From a checkpoint of a small image classifier.
Training: adamw at rate 0.001, 11100 steps, batches of 256, held-out accuracy 100%.
Rows from block 4 of a small image classifier, named by matrix and row number. Rows with one number belong to one neuron. Each number is 128 + 24 x the weight over its row's rms, rounded and kept within 0 to 255. All counts start at 0. Numbers have three digits each. After the name is the row's rms in percent of the matrix's.
After each neuron's rows are labels from the 100 images, of 14848, where the neuron reaches its highest value: "peak on" is the class under the peak. Only what is clearly more common there than usual is listed. The data: rendered made-up planets.
# fc1: MLP up (model.blocks.4.mlp.fc1.weight, 640x160), inputs 0-159
# fc2: MLP down (model.blocks.4.mlp.fc2.weight, 160x640, transposed), outputs 0-159

fc1.282 350:187128148128111132076143073128134128131110131134102147128090128149134128128122118117120127195119128128154129070128128145129141128127128125144128114126159137118120133088123107000128133128128139123129128156135108128103129127084133128184130110127126134147128035127125115128126127128129137143123085134128129128109108128129130128158128128127127128134131128138128128129135098128131128129125130132200125124130155123128053136134097133138106128126185128119128114128114116128129128128127030
fc2.282 556:127128128120000128143128128128128126143128129127128128128128127120104128144130128128120128128121128128128128128128128128128128128128132128112128128128128092128137128128128079119128128128128128128128127127128129129128128121128139128125131128128128118128130128128128153126130129128146088128000136120138128124128128128122126145128128128128132124118128128128128127129128128128128128128128199128128128137128208129141110128129128128130128119128128128126128132128128140128129128086129136
peak on: ring

fc1.272 233:103173128124229143177128135101133128128142128128128110128128128129129113128128128128125128127138128128108128128128126128128128131046131122127128135127122126109129125131128121128171129076129127120134126128130124128206123030128127133076128129128125128128110141128128047128114128131062133126170129128128130121123139179128136130136128204126128128128103128160128143129133128127130128172099066105114128135128089127129212127124183128129128101128125128128146130128127129119128128128130128
fc2.272 391:128119128128119127129128127128123128128128128128130128144128178187128128128129130128132128127118128129128128112130129128129129115133128133128127128128128129163128119128127177129128131134130128127128128131128127140127127128131129128128128080128107128152154125123128149127189127131132128128125165129119185129133088127129128125107127127126127128128156128128130025128128128185127128126132132128133127129128129128128128128128128127148128163122126128134128128128128014223106128128000130
peak on: moon

fc1.27 219:150127135158127132113129105126141128132124130130124146130091119131128153128126128112118125132128128140156087125125128128133137126122129119101128120128128128121128128125129111081129129128126130122181128131128120130127128126121128127223138127133128128130079128121128128131124127130128137145127120242128128129116100128051154129135128128126121128133128128127128128128130059129131128164125130237135128128128129127129064129128127130134099128123128128127089013127107097122128125128123051
fc2.27 304:128128128128000128127131128127128129130128130128122128128128121114128116128135128128122128133125129131128128129128127128128128128129130125128126157130126110128132130128128069121128128126127128124128127120128131143128123121128131128128128118126128111128125131130128126127128129128138128116000128113147128112123133129128128129131128128128128126106128128129128130138128128115128128128126128108128132128130128128151128128136128128127129099128129128126128149130128149127141128128128128
peak on: ring

fc1.629 392:098122086139127128128128124128128128125085152082127127128161128127135128094148162130130116131139128124187128125128142136137092084128120128155131132128156129128128128183140118117119128128128140128128132128129077129128119128129051128138143072138134128129064070132128128128129128128127128129126150131122131129128093190129128087156128128128173153128128128138129114106208117128128128128128128095208128146129198128130128139128058068148199128069128131128121132128128128132127128128128139
fc2.629 624:128130136085001128138128128128127128134128128128128134128128122130128151153106124128127128127128129128125128128128128128128134128128128127128128128105128128128128129097088128129128128128127128128127107128128156098125132128129159121128128156117128129128134128131128132121111128128128128128000128128128128128128128100128128128120128134128119104127142136128128129128128137128128154130128202130128128129128236129128128129128128128128128129131129128128128128128128128127128128128128128
peak on: planet; ring

fc1.536 246:128130127137198129046127129165124127127127145127151116112134144120128123127129119127202122107140128052137127080128128127133127123128128128133128030129130128074132128157204173126091117100128128146128129128128119128128110130127116149144127128130128128128128104124129067166142128128115128129169122137120128129128122166129129169128128136128163192116025125137129128113124105137127128117135119127146123129148142129106130136128086128127129183126128134165130129131128085129128124124118128
fc2.536 382:076128091128095125208124128126128127128129129128128128128128091128128128130146157153128128123128128128127130145172128128129099132127144128024129139129128128128128128128111126122126127128127129095127128113128128131129128126125127126114130130128131128128127128129125128128125128129130079085000127123128105128151165129128131126127128111128128129128128132114133128128129130131128130128128128126129131130129220129128136130128128097109128122128122128128128128128140197124128128089150184
peak on: planet

fc1.631 339:138128128131128128126128126163127127128128128128128128128130127131180154128128128123128106128128121119128121073129128158130128125129121129127128128128134184128128116128128181128095055128128086128130128210128123100128111129159094128161128127131128128128129003104127088128127129128093129130128127140091129132087127128135128126138128127128140128128128128134128128128128126132127128128128000143128127128128135128091109128128107134161125143128131128128138125137099128128128126101078071
fc2.631 543:061128128129000128128128129128128126128128129128128133129128128128128128128147129128128128127128128128128129136128128128129128204126128128126131140129128128128150125128113106111128128128128128128127124027129128131128128128127133128127128128128128125127128128137128147128128127127162109098000128126146130121128131130128130129128128127129140126128128128128128126128129128126131128128128129126128131129131139128129128128130128128128128095128099128127128133109129171128128128128161128
peak on: planet

fc1.48 129:128128128222128177128128118127128128132128128128127128128128128128128128128128128128163127129128128128128000128128199128128128128126128129129128128128128128128118128128128128128081128128128128128129128133128125127128128128128128128128128128128128128128127129128125102128128128128071128128143128128128128128168129192130128128128128128128128128128128129128128128128127117128088128124128128128128128128128140128128041128128037128128128128128123128127130129128128128128127128128128128
fc2.48 053:128129128128000127128127128128128128128129133127129129128128128128128129128128128128128128126127128128126128128128128129129128128128128128124128128128128128128128128128128122128128128128127128128126127128129128128128124128128129128125128127128128128128129128127126128128127129128128128126000128128128128126128128128128128130128128128128128128128128128127128128128128128128128126129128128128127128128128129129127128128128128128127127126129128128127128129128128131129128128129131128
peak on: ring